From a checkpoint of a small image classifier: batches of 128.
Rows from block 6, named by matrix and row number. Rows with one number belong to one channel. Each number is 128 + 32 x the weight over its row's rms, rounded and kept within 0 to 255. All counts start at 0. Numbers have three digits each.
# convs0: first 3x3 conv (model.blocks.6.convs.0.weight, 192x192x3x3), inputs 176-191, a 3x3 kernel for each
# convs1: second 3x3 conv (model.blocks.6.convs.1.weight, 192x192x3x3, transposed), outputs 176-191, a 3x3 kernel for each
convs0.153:082111070131151110029136151184134144195127116183183174104104147101095125143124115117117173136139152150115157152095104125173182176102087139120154124148138145140201129120114131110116138121135192111154164158127154088179136108105206134136185146174109136116159141162144072109159135157115099105170120128129102136105134096152114141088151094161154128121122085150060092170146148150098149120125103036151079064140113118142135145135109096144137
convs0.154:151131165125127064159095220121084125118058095135092085153097085172132125077124096167129156137143132214130163108139167146140121173113159122170112149155136092226164152119130130125117131145107103169123078082081119119100095146118101158107144072155147166118101099175096167139146114113123139134105070134142117154127108107092118087118147144098150120188103164147117168179115102114098128146125132105094090060105142138094136102152106168143152
convs0.155:116122148140190118153143115130153110190131170089137041143125138103162159057121068087073125100145139162076112071032107153222182098108117136125114199109178113151113114133112139132144146102140119147123082108121091121119112127105153080159170087124124150148150074181128135180176133206109101121226151218126127133138091152164063118147146112122190103122151066068060102199090149042147059119097135117162119110096079123136147100144094104152111
convs0.156:165124156151165113175123095102167150121081111088143165139111117160117179153087144136150173102108106140143149095154074166184123055178096130142128134114110157182181130149143141138129138134128157099116108078154140091156130142105146118148105133116129153156086053139133093192138119156106175094180125207145126124135119130082148105131174117115113093148139097127203100159084215134184136146117132141148113127064094120086125135119108122092104
convs0.157:134150119126098135150156190130138133145150132171188177119154125170116170172152157146142079145116144126107115129090159179139121137068165148157116125158071107074123126108115134119140127118104124132063176128173108138030129128102160063130121110080133083103132156131120093087157130155096116099147123166141120089141108138089125068111153117172216122118111121141051136166095108111075155092084098073126151101105162127125130123099108107128150
convs0.158:105146177141129120130160255161122125143069217113148152144093114118053107100129154129151123097156114116183165141106097101082129140157160149120059126116110138108092121150124126135125125130126115102140090137144164132137111114177110167096093095149147124081109084142115096133149118160162180146123099141161127126114129142145095116146159166137156133099147101172136088079105093085049159158156183132111156106153176139123126158136122119144112
convs0.159:103132133107143117111124094153151124185118108163114160216187238141156183209207251120115077131093133125121127209151082136085172170138101103169095192131198121176128131130128133135119151127133108104093067119124141065104114118137120124175131102115143142173202181195128204255069113096101105099075121122131154129132124147103139098136186135180154210149177204197126062164082176132149169114122114142110154097156070123114098158113127095113100
convs0.160:103113131125085182053104154157105097132146147160119087149152124144153094123207071099136072149154137101145182123131090131151164151199111121119143116144132141164143125129132120124098123133135161140185136211150179142158081134107145142164117091106148111112112131118130122155102131079097104114161165143139115157144139186126130013111155114119139136111126226141166151117116106125140065108121136166111162111143118139126124124133192096120078
convs0.161:111159117139078125095125101134106109146099110084101081137171168122154124101180168152164129184109155153187141166110109143154155140171074130095127115148161186128186138111122110118115115110105139133093153100144148123128164163131168073141160156142154197145079142183110201135143118106140203154107110074104150084149134197082147101123121189103088100113078239118137085177174145124121084093147098089118104129162167139148135126131150103158087
convs0.162:111190107129167114087114093122185128104131148144111194124110142123085090018114112125175168153096140101130137135201190156139107142109116127115125143095152101110065129109109122123131127112116146121194143129106124151159102133106141104044163097137064154109142122191073079137104113141106103196088076115133147112111109086183099082114205196190101102135102121106107134139107172080096083113149117137164106167143148121153108110178123123127082
convs0.163:085186174150122163141153086102111137182079227162142255118123173086073153175172189129161137112143129130162083143127132176143198133048091112148092153152144067175162128150128113103113130146124123138088119149130070142121180130177130095105174101151109131097091118128138147171151104153129094147160128162107151102142170146112129096091091175091137062107148121119165091143105177122148069079144169157084108142130104150117095106148146130147112
convs0.164:104158133130117165083093135098177126087067094138181183132199079157146050031147000120085117063140080102111119120132112172117192128177120113136115137124128013149014125133133121118124126124140148115141101145092165148157143120126133166129147148168130148126125152072126090133115116067126176108114108079103120108100116112105103096101136090095138107106066054064096114128072196103116160116135141100133142101125158112142102140137170108169121
convs0.165:157102128112150134088077103093094105102128107125150166150151102090055152171130096105145070109140133215088207115109175070067092098117133147090103111194082110172140147127127130111109120111134145173124147153055154119147148136153123195082134078153139193084104121182149130187128098180102119090143111140172123132117124067157093112072141063123109171104108072091110169069055189112164222135159125133137105116155149137138116157173158137138149
convs0.166:130091109140175165125097112120133173144192121083101165117093159151094112113103172140109148110148107104136156127118130189169102076087124131146194110131146193132152132129152142122122152128150160124157126082106164130120132081140071124085101117113138088031098122104116090162146108157118098068229107242136121118105106078155113105182183157143153129131059217070120122137181115128086123132107122098125105119116107151158079134100150109083128
convs0.167:106143075081129093145148100090145128107136178105134199176165133196154153174075151131127113135128088092200137154162155148118167114126157149130092101156145111165119127131133113109114142124135136171118093104061137145127117147138141081098126180135082110142168091138095114177164086156170095158177166156125192116123137104094170114109159122106122057090137129086177124136099130109104108091105114118118132138127142129139124135118119135149128
convs0.168:127082086107113122140059140091121098101120143121127113106144085136144149168149172209111165130085063153073096136131136152092188201093064126105151116127199146046128150136165134130123139130148148085097111147103084127102132092157084102063110090114134136084135091085129157078192112133116176060176141152149129104134091170171194115084150074090059131124162103139144096071147138135096147154089126139126134134134130119111126129150132135132129
convs0.169:070101097096149101038193140116109136142150092126093138137072142098136129135126066169146127114104090191165220122111111097103138136099176116072129143103119103111117123132133120135090136140114124175124163147146151126117097088098103169114090093144081218130095119161118137101142147131103107120117156080197146186131155149198112166124171109151120136159105137157104076155103162137122147084155097113125111066116045125154110129132163122142114
convs0.170:152189143126107071144197106123100130152058130122119163086164140113183138073114099148159151136143116112166101087073068147092141074091075114164087132178131153236106127118144144115161117104122057125085139118110102089177175117105111112114160109152122079135104181115165095101140192126137093134093143127077123145123107142088098202089116144178154116101114126094140161070132110059101146108149139124087155106110130097184114104140127176164157
convs0.171:089082135142141163107120126053147076120113079068140077139143149092139141092098116140160162103173072157144111060183108166081145085183103119130127151164171138119156121131114154129119111153128129174131065172120109194160148189226093083121174181155153119207150126115119097151182121176176206121129079108140190162139130158114225149114123098120094117133109068121134133094138122141145182148123124136133095090102085131108154129109117142080082
convs0.172:159118124112154145183069198116081140131110063080138181103129095050151060086140069145106153132166169132181169122133114124101071102113134118150102110076147135109104127149129147111123120132164116100092202095113071091112083101089112144131109133073119057143097122159042073142099128094120104146138117076092116121105124103114114115178065132136159190141147048136148171171173066101189171111204114118115132150111165143139120123165107121125171
convs0.173:127179104166111123132195061113094127119137112196092181127066150113168124164154157090132136122189105066135091103159148099157055135058162148166152133169164119164124137147125108137120125122120154127096065130092139106126156127155125140122141082148163184171091047112177170098127123109093162132151159119084114107182161188110113116124170159144086135166158138120140091115099127171028155086127167097121107203122117118123154090116073112147138
convs0.174:123148167111160235124094153153116146137189172079141100152121139166101135104134126126103135088082046119104117153100158111115146139121119206109176147109087186130199131109141112132124136156121101147115120121133156137149152107165121153106129103083167117062123101155101153139132138093121126158100143077118076196189163165143117133110048088131122159110062078100164123123200175132144111083113141125190141182063107146170172185116133178123163
convs1.153:100165076113156143079149110127114122115113112173110159132123112131170141132106139143133140089058125181093147166107154110083113160172141099154128179102166109167166125137108149098120176136162074122132107140114071127149170098184126168166185116141119124119115155092109086142093094139147134165111090179148119156154151167121111116115059109175125186110103106124101105099144057144150134147092157140156132172092125113114102123144099132157097
convs1.154:153124181144201217173097142141134108155152137116142101111148115106114090110137151153083122180221141142092116140111131108118056106111174157110108118154120159124110181125119138061117198129116151140133131036125121176128104050092133114195039124098121192118146151123153156133129100131150091171100110121183118179101214101126072190124106067140121096082112055123069164157120197125044143120100111127171118121098117149141125165121177134148123
convs1.155:105130153132183087151152174126163094101100120109157060088143049132112149069175023156142182100151061158065167123121153094128149136120129153093126138062100155104121138164138118182117096161091111102154153118166101087159145125168120071121124175145102153138134130117105165155127106121131134123169111134125078121147172114133082111136084110090125144132139100147110162144133183136172161133104132145150181158126146114107102147090074116103108
convs1.156:097125130110174122103197120130170129125140160136160141151154126179050172115130139169154214145159153198083182126110151095104124164079203164100144122115135098133140158122129117152167123144068191149191110176137213191180151149156114138201097148093129112136116129111144120156112106117097168113121107075144131124068186094184092158166156140141107174200205115151084186176086159100101105124124142142111164127106110154136132116135140147130150
convs1.157:127106072089152100129107149155152133175173152156185127161137122100117076128155124155139093097091125141102126139136157159133185146186119110125092115130145125133113167130164115157137144128149062094049072116026058057067138096176213103162147108184161103132087143095148127157164121139128095108191098178091092102133083108118127123121126123161121172123148115119123170135086095118176162077121111109114113150087162116114110146126121089117076
convs1.158:088130104128147132122147131121154083128083166166153144131096113156091195125133090141122160102089043157112129144178140174134147144135212155156177123111110143109170099166121110109101111207129135073117143100103158101134149158091149142105122130110123145113155132216156102087169083139102076040202110155091099118121094101126114101157161180137126160147125180069193087149135117078135122078135085114122106119147069121116135152101167107101097
convs1.159:123142073113047092037068000140121146154134131150123155177112139186132126159094146088105100116140141079149101143092160082168118172125108102153128129112168107119089101108098106176168107132153114124171135108130134128142126132179170123196139150176129078098113133176132158119132189141207068177173170148100056088122126145070078096135131185144195134122087059159147124158130124161160077075100063088115102092105130164153148148142173178122175
convs1.160:152150128109091086105159154154111147165153127139188122158170198056180113151148136123104106093152120079115051185122136101167136185119075157177118177119169143172108090109094128153089088131065045150047137153108052142046152124174132175094186107179088142139119127124116146121089083094182123203130107072110124131123170101136128127146119158099143121204141201153129145130122188155142155146142158097129096105150134161176133108132088183138149
convs1.161:090142099124130167102094105116121151120092191120154131176098203112106116191087175131126115155107124103061109115111122105097177137148126181157150124110095126107086096153079146145141083135124145108151121162097125108100140139154146131160167142139118095082117094148072116083139097175191127161164100140066146094152162190024124061132145133085165092088140059118123084189122119155077162131110150105119147109096099094146086126110135141172090
convs1.162:120097132111126100153105134148117153123176150108095114127170152106131133112135135130098117158113135134075098103180103130086067151115115204149207144125145160129142123104079159134206171102114105090081054163067066067072132151106124094137111147118170089145127108130110118139117097098104170073126148082114095115101153092148077104189107142135137088112139111132046144169196127082059070079139096163136139110184135148132138129123123172151166
convs1.163:111140144117169126150090143181161159100112147158134136090141136139101092142103141105109108128154164177098105121129112081154122130173172115124169102108146120112136117168128123115107144113103117172108102081092097115065120092167115143132102148133078135069147200101123137078109123100104147131121143101133122126119125174158116108194099197173089163176091179124127135113172113044119116093148067148164148113115112164120115103115124164091117
convs1.164:124119122180160181131089116139179138140078204111143124073107111129166086091109097141126142131193147094137130136104111130170062125148092132171106091100162117118099114146121074157131122132123140070101141141144149169114143138153161127153060119055186116156169119105182115141141192136124163085156135105118106156124170087122154143096099044104085131062086080088105122147119102074118067182145117181187132165160152117106107122093148122152120
convs1.165:160196142109149150125196127120132110159100163127125129146169165136120179112162124161065183120127123154100210097089151168149168125077112182114168144093102198153170117160090092129096119135085115149140129157097132144154090117116100118085149168165149115042075174092133138124142072116127116163148073076136098185109193132120080134076142112100137077088108065113148136111183124146103176121130101151155206110134108123091079135174111092094063
convs1.166:086108105153133138105175107148187139154130152103180136103100070135114116083110091159132172121146151123067172140138149160150083180099085126096109105119107143149093084083122120146141103139114147121167116212107143115208101145134124112161116161123113093138130116129071091096135133127109110094135125116143096123101106134139078097110149175135193138113109108122109162154158095066102102116124106134189153130089147141115152176137117121101131
convs1.167:100162116146077161131196115123120137124113131120133116159131142163126150064111095054162133148058168084107160121078107127210154159107038101164127119141180087187115128086139152105148138091140145196138081122137137134164112126164076113107168133191131122186137103117143117158152047135125110145066056091123100133126155109143087166142114122112109137108147120134105135174107164082097141119105114110157133143077143134142116173114122106119131
convs1.168:120085170142124117111087147102150125108114123099134101173162116129162149163181123108139116130103156130115223093137102071174123097149131131152114138167129128141111132048113176167198111041119111085089166164178137099144112085144056068134124095116172130145093159102113158140111098115131215180064190234125118128155129145137103113121134120077057049131136106129100135128141142112124124147150135140116099140113118138145113106091095136107106
convs1.169:135121102145133113115152094125129141154118148145104110102122116063131095103142117072115106150112122091086053200066194093183110208128188131115135104159104089089143163134153117165125127156130112155124111187109143146153140151146130169162072153100128163099108128086133127116179112152130116143140136079118140097098172135106131093139194150182119156141177111151134129103086140173132161128159103119098148154160170111118115126126107125059089
convs1.170:078165091117180110095104140105091105119161148099156092126097113065122009145124125138169091138085114133163140158127169109111116127134098120104157144170161107139130150150125079118116148164152157125204140134150185187189129110176138142120135166162178092204125145110133140168111079134159101146138126120122133140097128109148152117123150159096142131166152162142130170197151143163132197103123083146153124141140095112097123102141144109115043
convs1.171:126119096144126139132170104149110119128145117127093121121128116144084150118084141132099177078102127115089115099161124221083126101200115142148140157107153156135135128087128145110135142103129163048160131108172133106143179143203127086173128121219091107055140124157052112082082089135122145029135147165129152126116153151160146149135095144102107120110086127117150101123090128088187099155124164129147118112122158125140110106138135138136085
convs1.172:100068127111144132150041134097155119116093170115126134133129146153131156091143108139084184080101162110101137119119129155140156144155154115111116127141121144181170139068172115106077134052146186146202130073151159159138100147058128118132154107103098086164232147154112070180211071155107183117171111122110161115106110132136126118165095167119115180172113148061129078138112133088131121102126066108110116143173116111067139109157171116096136
convs1.173:081184093084110135084140124177110140140134152162111157124103114132144138132094079132127115115129142123079158118084145127143110144075130142118133189099152170138165104124093129068148145106109100115174108110155116112134157145172127152145199133185144133128087154147123096123113103135140116120121121184111106108153119139135103159167081128185136136159101151120155150149184162094129147138153136118168142122141139136092059172120167126097071
convs1.174:133089112089146051121092119172145209146103131113158158143140135170161181119141100123151133102145083126164139138096111132124154123087129110080084099176162098018062154172169149099094116143126185149121175092177202146132121144112083079146135135127143178105121162129149146140129137149131118133170149179113141112125138096130113108132142130137155080166133137109125185109124155086116180148117130164156187172148164148126087100101066124178106